Weights of a small multi-label image tagger.
Training: soap at rate 0.0028, 21300 steps, batches of 128.
Data: trained on simulated fluorescence microscopy of cells, 195000 training examples, 14.0 epochs.
Rows from block 3 of a small multi-label image tagger, named by matrix and row number. Rows with one number belong to one channel. Each number is 128 + 24 x the weight over its row's rms, rounded and kept within 0 to 255. All counts start at 0. Numbers have three digits each.
Before each channel's rows are labels from the 100 images, of 14976, where the channel reaches its highest value: "top examples" is what is common among them; "colour at peak" is the nearest of a few named colours to the mean colour under the peak. Only what is clearly more common there than usual is listed. The data: simulated fluorescence microscopy of cells. In brackets: how many of the 100.
# c3: 3x3 conv, stride 2 (model.blocks.3.c3.weight, 128x64x3x3, each kernel summed), inputs 0-63
# c1: pointwise conv, stride 2 (model.blocks.3.c1.weight, 128x64x1x1), inputs 0-63

top examples: ring around the nucleus (64); crowded (60); cells: ten or more (60); yellow stain (44)
colour at peak: brown (61); purple (25)
c3.93:162103140137078159140120133117084134115120125100128125087115129126120099087165102152149124123092121148095144133104169074140103189168137158131143148153122150130143155134149136127136170123126130
c1.93:139096115085112107136106072121118128098157114136122177117126137117110123123126094164129113134139120178078110141116134135111129144144169146141173130161108138123124168110183112120155174137125105

top examples: vacuoles (35)
colour at peak: brown (47)
c3.1:121083120082124170128132134153132124114169162130131127131136128136135104119121115166101163111066133111136117128138153101103083123113171153149145091120171143172175110135162120109147135144123112
c1.1:110075146111154142115151137137151106138139115108132109122135106148141131115088148162123119138093141157151121128104122177098107132107186134151130169116185093154149179113119142107150126131143089

top examples: crowded (60); cells: ten or more (60); fibres (43)
colour at peak: grey (33); purple (30)
c3.126:104133121133131131121125110150154129098113108109131118160140128086107131132105126145132135140152117084107190113126165082156179110168126145140109135088146085108110079170107129128097144123138158
c1.126:112142129166145114124130101152155135116098088148129136143117121095133120118106145117180161131137096129112122098118143078174194119168113135148131146073140077120113112155115127125135146156136124

top examples: fragmented nuclei (43)
colour at peak: brown (36)
c3.69:101099100117167149130130135127119100151109153140097089090138141133149113132134127134105112153141131181111112150112140113114093138132159144147109142114225152122101101138124153136142095146124097
c1.69:122123085165135111110117136113135153143159082118099115171093127105115133165141130145152150122184138093151109116108124140099131125133146123090177108117094114119138129107154083092139114145079115

top examples: green stain (100)
colour at peak: green (100)
c3.125:122132119142116134130125114098144120112087139147117108135147136131088175114127126101122133126141113077134129169133123120065143144113126120065123114060124105138185126091123106096149152145139134
c1.125:107139119138121135155124127101137110110088133143130127130124131126078161138118118106129125112124118105121136215120124115073120139117129141079115120050140105127167115103131100118166133145113153

top examples: fragmented nuclei (77)
colour at peak: green (27)
c3.120:119090096098129126135115143112096118105140147130137116146123138149121120129134125100101095107096147115111087158138134130104117139156121042105137140140187175116093148148141156137144123096165130
c1.120:126086110105091119128109145157123152129100103134099152087100139157117111081148121090170136133111136130091117147092157133149108101128123107105083092122129112112129130175137158177134117134096106

top examples: fibres (49); yellow stain (48); membrane rim (30)
colour at peak: brown (56)
c3.8:120126158086132149105117122117151108142147127118124105158127151118100128125152147082134104113107139168133170102133150165150061122153166154104133092147110081122133086108140142103148131099162126
c1.8:155127140130166154112124151128110126139143109120121157139166096111092136139135070118095169174109139165118170098124121143149089133165158114087116132130131121098116149126164112169149094111122108

top examples: yellow stain (54); fibres (51); ring around the nucleus (34)
colour at peak: yellow (30); purple (26)
c3.29:116110118109130136140147120137089144119149076119135141102112140100127117118137108127161115094137135128127124143153164121154088086164143115119168127192137111144123202098128140147116171095140114
c1.29:123105171131114086108134120171141123115143152119100130093122128092125094138102095150121135103096151170152123151121164098139089107148152118104153124181125152133136192111149097146134123111131112

top examples: fibres (41); ring around the nucleus (38)
colour at peak: purple (34)
c3.67:141102139168101126155159148149140092127112108120109204106108110139076111141138128101137068128105120139159137126122168143138132132150123155090124099131117111102153111131124136131151081112156103
c1.67:160133139106117130152172148114161111110132065163131128146120104122099128151154134123134085138116122113149143124069126095128142128112114152124124102119101151104128113125138204092082101127142131

top examples: long thin cells (86); crowded (59); cells: ten or more (59)
colour at peak: green (43); brown (36)
c3.28:116117105140150102109130138136115152126119151102076103100132136157114114124137066118087116120127113127140073120184148155135099115099122123087124095128170128159094139105145132142136075110134136
c1.28:121109097141119093127133103159093154129102115129135086104111119136114107116136110125115133110104122126136090127142108131106112075088101158093117100120181100135113122129157144149057090107147155

top examples: ring around the nucleus (99)
colour at peak: grey (35); purple (32)
c3.65:135134098131083164105137143077108146111135161106108100155177116139128120146110123103151114122168096131139083116162108132109078121130123145112164101165103134149106106115174151116101143139138141
c1.65:121099129150126140129132118089141127134129098095106089148159098157142114143140102090120111100151075144183128117136112126105119099132163133130146100163110193172102137133143160133125158156143134

top examples: vacuoles (84)
colour at peak: brown (39)
c3.0:117104094129157117122130138110168138155113119117129090092130108099143136109150169121179121134101154152103077152128119130114133120071094103116099095121102125141088104105132145173142157100139119
c1.0:147118103174143102133126134118122130112109087132114094157106084111159122095162153116139152125110154111090102147108189145126098139110105143120147110120118132184116103110137163141132075106146120

top examples: vacuoles (61); crowded (51); cells: ten or more (51)
colour at peak: brown (39)
c3.39:106086141153103129131096102100111117130146101122104146152136142124144121094137117151163156133068121123179157118123149125111128126137062143133135129118096103094156108162151076142168125131128122
c1.39:141117117101109145105114138086154103069118142100126117128129132117113132144122162085098128106097130112098112130114151064135132110104073138121086155111111112141152118156107099132128088080125134

top examples: cyan stain (70); ring around the nucleus (55); fibres (44)
colour at peak: green (46)
c3.88:121148168084110110118052141141138168116137111133109145155152100176144134105142143130146083132120144158142159067102100113153122115145128097119120134131108103123129102135156152140139111131094125
c1.88:132150177100134116101084158123137129075172117137094132169146100145132146090116136132145091150131167150136145075088117082151122141148127110142119119127105107140149103125145147113111109134096107

top examples: red stain (100); ring around the nucleus (33)
colour at peak: brown (57); red (43)
c3.13:149133112130112129132031176112146140112113143115131130115119098132202099120132103130117124116100119112133140103119140120111150122114143149149129094045132118127128131127111105136130115121115144
c1.13:186123114112133111121038151117150138114124146127145134124120109126207087114129123133117124126102105124144144090109126130114133120119142134135111094055124141134150111111119126140121117124104153

top examples: vacuoles (99); yellow stain (41)
colour at peak: brown (65)
c3.40:122088137148164171152117133140115133099117083087105152128085114139133126134111130144140131140078147126118100142164133103110149172100114118133098098128111114090112132139144128137200162123095135
c1.40:133123108113149120113126150139135109085125082118119106125110135147112129128169149086140131152112075153128154125104135168110155149120099125149147129110085126087117134157145192116087181136138149

top examples: ring around the nucleus (65); yellow stain (46)
colour at peak: green (35); brown (30)
c3.115:112134123134140113133139175150142117136107173145144156120132157113120148103163160140145077139119122134126086145113063163131143110125126094133089092120114078155127087145141097162154119142117108
c1.115:120111118142131118118127196120131099101105129131159089117126111107130185114160154165151141169099130143157113114090144125104126145180110114146111103087109072141126107136141116116126138125129096

top examples: cyan stain (99); ring around the nucleus (36); fibres (32)
colour at peak: green (43)
c3.30:060161103121106132117067133106092129137144145122096126121135129123105100140124113091131138145155134114092140099129094124156124090119174085151118094086131138139129116118157107136152132126120079
c1.30:060148125127085137130077153121156101150160115137090120118120142123095123114117114097158125131122112093119148105129100116156118105110155089124119104066127127124155128097166123114167119147111115

top examples: green stain (51); yellow stain (49); ring around the nucleus (36)
colour at peak: green (50)
c3.107:098110118132098125121127134130138119154093122111141150112127133104116174103122091147124101107088125117116127160117172107064144143125112107095123122112160187163160179110119145119141166101143133
c1.107:093145120142119110113089126128133117136094152136125128116101116124109180130102119142110096074104094127119131212116160116075118137122137148098099127157153159127165133107127154133142129098130140

top examples: yellow stain (63); ring around the nucleus (46); fibres (35)
colour at peak: brown (36); grey (28)
c3.108:141129141069116118146132113134130143145131111124108087108147151174134141106120135137122148136132113155135235100132134066109118146117150134114118128118118095138148108111116120159109101140155123
c1.108:129116161107163180138117123129119150115133159172112117132135154152118154124142110142134126136110110121172219107134111089136115121105154112083108127108130116136109130120168113158107175123136136

top examples: ring around the nucleus (43); fibres (43)
colour at peak: brown (31)
c3.37:118091122168109134149111107143093129103107133119134108123087160122113116164132096094140102127176126123122132139111198120127117113098140172100122105121152156138098157156137130156109189116139128
c1.37:118098171131133112114119134125115067112136164116189118136140129139119119090107076149114127116102116162105139128155111132111151113125135155102144103125147173136089135137124140139095176118180109

top examples: fibres (67)
colour at peak: brown (41)
c3.54:152115134121129192113132132139125159152111145102132082107116093098128172104139126102132110117107126165089155131152086102113146130109129145148138149156074125120123125113137103130107135171177088
c1.54:124125107125108180122144138111104151131116168097105073125109097107154139095152161113130135129141123130072154117178092132127167149097104113108116155125075160118117101106112122137121130139152116

top examples: crowded (61); cells: ten or more (61); fragmented nuclei (34)
colour at peak: brown (50); green (27)
c3.7:128084162168157120102139153140110112102134143120127113129134126146121156063135119107129079153132117105077088143126125167105094140137116128123126128122197161100157142145102157128115127139133131
c1.7:108119128139147119125118154137095128089129147068202118136135103127110113081120137116152137152139102076098139163146100143094085121146146179117092125126101138125147128155110137137132105126120131

top examples: fragmented nuclei (35)
colour at peak: brown (37)
c3.21:136132131154105165110104119147115149146064150092116102136145114120102092106084132116184133111132105108154124113108163116103141146112150093175142148123092124113151140101130140118118114109139184
c1.21:130118147138096136131116128116143120133103142141133104076165129106126080091145101119199126144119129105116094129106104130102106107082142157160160129133137141097144074097100168111117122113132137

top examples: yellow stain (44); ring around the nucleus (43)
colour at peak: brown (39); green (27)
c3.114:139129090077104164143114135132144147125131156159078131155127117105133160108116146120089156123151134142142104149147155129124104153125167136139144102148118153115146102132154120164088153196124089
c1.114:188090135064140140131129139122135125163113139110125131098127118142126171108121150105103142128152085141169124111144141137117130094141172103149128114136129152124123148130139162127118153203111093

top examples: cyan stain (100); ring around the nucleus (55)
colour at peak: green (67)
c3.44:109124124128111153107057138124129122091149146121088116151136123152127077114125135118141148156139124107080166053128148108156111071124165115170120132124108130116133141130129122112153136120111132
c1.44:087136164133086126104059144127141115124145109143078139152147129159116116102155112122143137143125128121100138066127139106175112088124137084169122119097127157115144135125151113132142154142100123

top examples: yellow stain (88); fibres (39)
colour at peak: brown (72)
c3.63:096108122157145169133131095121209119067148098110138137126123116110136128116134125105166121146140146104120154112128118070122130133140073113135168134156151127122155135160120141119130108166111124
c1.63:101125158155144128120083130132172109073125116113134114117113084098143151145102121087146093113148160110129139127122122105143102141158105141140153121213131109135152120130112120117145128179141130

top examples: fibres (58)
colour at peak: brown (57)
c3.18:163139154115114161137108170106090114151127125168139144103093114120099155102134121138120133111129104106083101099104149151140132115096053099157111145139074136113118126134110115142164130145115111
c1.18:143128109143126166133117140093096121190125107081112182157100136140130117129109121140128164103134103120074096145148171151128123136142106113114157098128096119131099129113101115137168122113103090

top examples: long thin cells (64); crowded (54); cells: ten or more (54)
colour at peak: grey (25); green (25)
c3.95:096119156147169116109123135132077132112137098083176159104137123111148129106109110124174114148124129107128051124130172092119160138133116131125139106118180123109161143120121135123147117127111096
c1.95:117099119141161100104120137157121104103151139124149157095117129136148128145099076109180109119164119134143084112160137095152178123122125136099163126119122119109128160078146126067146135121131121

top examples: green stain (42)
colour at peak: green (34)
c3.127:124133135152177114134134162105120197157122109084104135123128130086121122147119091138148119124145140117148119144098123131135143149107178077126093123140114149138118127104101126134135115170087070
c1.127:129149133123096128143138112075135115137132181167117143079117121082134156139177146112122136125095142174103126137133135140121141126111159096173094129117092093115135095159103135150109107128167126

top examples: fibres (78); yellow stain (54)
colour at peak: brown (47)
c3.96:139151162124127141120151143143146121117128141143164141125077162140123114130086107111085115143136130136096202115145156115129049113130123093107111124145083127118118126105117152142149144106158146
c1.96:124178154143112136100143138165134148121114124160154133139099129143130128126105107112092130150163116146077146132144153116116039106127104085100097123122114108097141163128162135125125147123153114

top examples: long thin cells (76); crowded (60); cells: ten or more (60); red stain (42)
colour at peak: grey (26); green (26)
c3.83:177124155095144109115096183168127149139146119131126103126130105112168150109110130150163116102202146139116105170113121133125105171131141123166134137134128128136108078143140116154128094146127128
c1.83:158102114124129126120120123113127099123147131154116107085141090114172156140109127151177098115119170135103120167116113111169118169099102118159164164132160114116107116163129159146120117102171151

top examples: ring around the nucleus (41); fibres (33)
colour at peak: purple (38)
c3.94:102095100132141148205113142121123126120111082107133149110140148134133148133127117126151158119071122145135138114144116113119168144105083110113124127119122144069123148170105146168109102147114091
c1.94:085078117098089128130135129113150118125135107118131136079086165118137127131122092115137110106133110153170088136110127167151146143170131128109134085131089132083148145105104125105100090151111128

top examples: ring around the nucleus (75)
colour at peak: blue (98)
c3.32:085149119096125131132142154127144161130189063129121130096131126165124146119144139135121095120148129147104085133117116082143129148157142113166112118147133120090093143154098082136110127143088143
c1.32:107144103103099141110169162122153147087205132100115121108095122145106148086125145117126081126113125132092102121122122082151146126155114112152113138130123102126107170127099108129125128134091162

top examples: vacuoles (77)
colour at peak: brown (47)
c3.45:148095163114129173144150145128139114115118111128128183145100138141099134112109089106153134146094118109147097108119186070125111128139116114104101165111106117102099134180133128127142149095103137
c1.45:078097121083097140108144074135182141094136107114127177165111125157133140103122167151156142094133128154133140103125127152113139120163127095131127122103114087119116153145106103138103156129154127

top examples: red stain (85)
colour at peak: brown (76)
c3.75:124162114136086124102095177116123127132088116098154081138123112119181114069156145116136086172142111152104118129136096079092131134124111125123127111101140135149143144173119116139118130127113117
c1.75:144144094128116110101094163127126098110085078121141121142097130107170081080143110137113088157166111144097141116125105102090142101112124154151122098096144150137132133147127125156102095127110110

top examples: long thin cells (36)
colour at peak: brown (32)
c3.9:151102132153131101130143100115100128114147106144134163160122134114089115103110132117128124121123136126120167124173196145121081137122087072123108139136097151133094114140145082135153081105144141
c1.9:166092101105106088109153119174137118103126116118112125205097119145120132115137127134137137103140136133107151149175140156128123107113092077105118114104101167145090136155160112121153116115130121

top examples: magenta stain (57); ring around the nucleus (48)
colour at peak: brown (58)
c3.104:108119142143063088096117109145115081121133132105126165136150118125155159123153149151110115110106145169123132143139133200115119103137126119113170098099110101119099166121136094134100142132148114
c1.104:127101125109107108142146090157152121126151124112145174127136111133171167125137158183131103109121111157121102142153134152143088090112192104087136101104108121105146152125113091114145129145103110

top examples: fibres (46); ring around the nucleus (44)
colour at peak: green (32); purple (25)
c3.49:123128090127112121113119105149104156120125129138120130105117183156097132151113124125119137120138142110116201114158184121071103129153149144140105107109175115117147152128122145115126098076162129
c1.49:146122104110082137136128088167113163107142109138159159124113164136093142136108103132109147135147139098115175140176140092084081134124126136156121121120150128147172163122121127086113128085128119

top examples: ring around the nucleus (75)
colour at peak: grey (34); purple (31)
c3.3:154089168142142152091131095095094128132115114141144079149125129123144137110107133133162122120147130127135198125114151080146150149129106142147143071133121116147111121108135122129090170125156169
c1.3:136098176150137161090117087088090117112134166143125137163112153116132157121125106149154134121124119125121183138132146107123177133157116132168131101133117153131107116089148113159094175135150150

top examples: ring around the nucleus (79)
colour at peak: blue (71)
c3.87:150126133141129157122118125145128154153114109124119107087085113137123148077131132128067151110093134130119205136153075127113152094125139131141106105114177126140149149103118114144120147136166112
c1.87:182105120148145141139118139138115140160097158111098074094120101141124148069162125144101183120129148132119171132164106121161150126114137128167111126096148113144128163107152133149100126121129116

top examples: magenta stain (99)
colour at peak: purple (69); brown (29)
c3.43:129109139105151126083118159153142108098120123118164113122152115089092159121170166105131117069150129137100114104134105110092136087132130127151125131105114161150083127134139116193125131122119101
c1.43:190097122124138123126181168147150091101128147137140128154113123124082114124133137119134120082137136127128128101140142105109109100144144151122105092098150143157107115145171153192114123114118087

top examples: fibres (75)
colour at peak: purple (31)
c3.60:105120103148124155140144141126162149119124130139171131107131153138108108175113100124118134124091129112136164102123082112153123140164117077120095156089133128086161095170091166131116136130109092
c1.60:111116101132117145143175148128173102135122096135150150133103166126110106151097109107126104127078122132101147094115100140160094132176121094086120143090154110094139101136086154139136113120115103

top examples: vacuoles (80)
colour at peak: brown (44)
c3.15:131130128135131134133127142123134131137132132147102182122123122155103115111118125089138124135068093154148081131135107120104109133150095091133151182134074088154123111096149123142168081112132163
c1.15:135132118129100130111102072104126105128141130145117193138139156171125105106140161117145099113104105167123114144151155155103128106139110103135083144146083082137123138086125108113139109098142159

top examples: crowded (74); cells: ten or more (74); ring around the nucleus (43)
colour at peak: blue (47); grey (29)
c3.61:159138158150135085093130152157137187161100158122097132101177135157115125119139139092134160133136117133123120120082135120122132126118138145075102117118096091174159091123133097115116149128138140
c1.61:165141099144125134162130136146135175129155086127083117099116113155141134108086118119154147118103095152130143133111142125140142115122106188130108094153148097201103112119116151133124133146145090

top examples: vacuoles (77); yellow stain (43)
colour at peak: brown (44)
c3.46:106136137100132126119124129137192134115088119111126089126123167143152143106110180100114160112119115142116081135136070165132135157137132093138089082103123117122107110124121131139126158099143168
c1.46:120107135123134131120126093105132145127139142125133133122116165145154128114107123117128162128114136078139117125194084121149141130088136153122124115124158099098114114124180093179169092066129146

top examples: crowded (64); cells: ten or more (64); long thin cells (50); ring around the nucleus (39)
colour at peak: grey (37)
c3.119:115128110159135120152102146142116148164129157032113115143155109131122093103121153119113119112101092133178096148129148149140177103152106121140160149134101138146133123130151123128151118113096145
c1.119:117149151095147127149160118148104114148129143100101119159167125145136157142121119139125079064111093116156098139179114128145190105144140121132172115137118181143132122113139138141141127111102120

top examples: ring around the nucleus (82)
colour at peak: blue (65)
c3.100:127149118152116151135133136159163141188144160122095113125105081125134153109101097132126126120143132116073128120097086111115160128073098106107156086119113133164106104132127152137158148150148113
c1.100:133156157147103156134117152110151080186125161120108105131100110133110166103109100124091116125157121160111143144108121136136151110116108104115136100155115149149116128107116174138158181157175120

top examples: fragmented nuclei (34)
colour at peak: brown (47); green (29)
c3.80:127122079130121119132136125140115132108095113126122122145107135132116112076143161107158130143163115127134199129115133078104164149128098090099118111143150133147143147101103167150172109118166093
c1.80:106128111105094103141125109141137135104127121124142119163088123135141121073131121105169127110175116165114120144172158087090133145145127097126122097132147108094139092115173183123123106120164123

top examples: yellow stain (100); ring around the nucleus (49)
colour at peak: brown (59)
c3.98:084118108125124108140087111086153128120089117122162138135118114122190161118123128144132122126113129136145141056128145099102135132089116138122131148191152142120116106141137120099112128066118119
c1.98:125116114127122115136103119110152149108099125137142153151077122108184142129134120124136099103128143129125167082107149110134147111108123126101132126246152130128129120133122124112147112097130113

top examples: fibres (67); yellow stain (46)
colour at peak: brown (59)
c3.23:140144103116103083127132112136157146127137139137123124153147153104120153108108166139165092113109115190144131116096165097107123147150111089149086143129126102128146086139157109118161071135156123
c1.23:136115087138138081110132098129072134087118177105114183143131117131097131130149089115136153126139105104132191117130167132128152094128137130127167124152130090134122130127138102140168155138108125

top examples: fibres (68)
colour at peak: brown (31)
c3.31:130118165146134156097132089124129161125083137180096092146151103115126134130120149135093146105111113161133171136143156116096150139104093128171128099137107141131120080088157113151149108143159139
c1.31:115085129130152180098142116129117120131130124076150099104145139145136112131088125094097107127163108177073077144145108124108136121125108131154144149124126167135133116085152135090129124135172138

top examples: magenta stain (76); fibres (37)
colour at peak: purple (44); brown (38)
c3.105:147136157126084112111207113085140122112115152115159116131117138119042121105162131134134121143145112130122145140154112093118146135127111130126132127153095144115067131146146128154132165132126123
c1.105:169102159113095131103199118092145152105149112108182151139111136123063144112136124133151100131132155136120145149143134102131109144130115099109116120139120145110061103119140099147139144128123122

top examples: fragmented nuclei (45); long thin cells (45); red stain (42)
colour at peak: brown (28)
c3.77:120106129144109122123118116145107102138119137135182114115157098126115118072128142126163132149136101108121101114118119128074101130120089108147115161122148114149109162110106108165177105146138200
c1.77:104085105123114113148116146172164148117141090127154127123136128108121099121123122131198149123148126109139097121116136141124111100092082152122125165139133099171126164117106103148162113158119180

top examples: yellow stain (51); ring around the nucleus (46); fibres (31)
colour at peak: purple (26); yellow (25)
c3.20:107116087120158085114136146124105125103129144156143206156152082136119142130123163090119116118161112105159071110132166152109139148109102118147116112136122090121155118161131111120140146138135124
c1.20:145109111164141098122105175117090097134109191124151196105111113128091119134111114119124112123153128084130099135162189126146111146116126137121109103124132158126149125167123116134143118102102135

top examples: red stain (54); ring around the nucleus (47); fibres (37)
colour at peak: brown (31)
c3.124:121119129115115128093110172107118108090113090126160151162152128175191097145123160106128134112149149155147139085141145109176087147139126096100121137110100142094156127150139103129121122136139104
c1.124:122117146118116143136063159124145105090131108140163166173144131151181090164110119123149136119161132131155143075168140132143115099116114108109132118080098121124156134122145119153145139143103108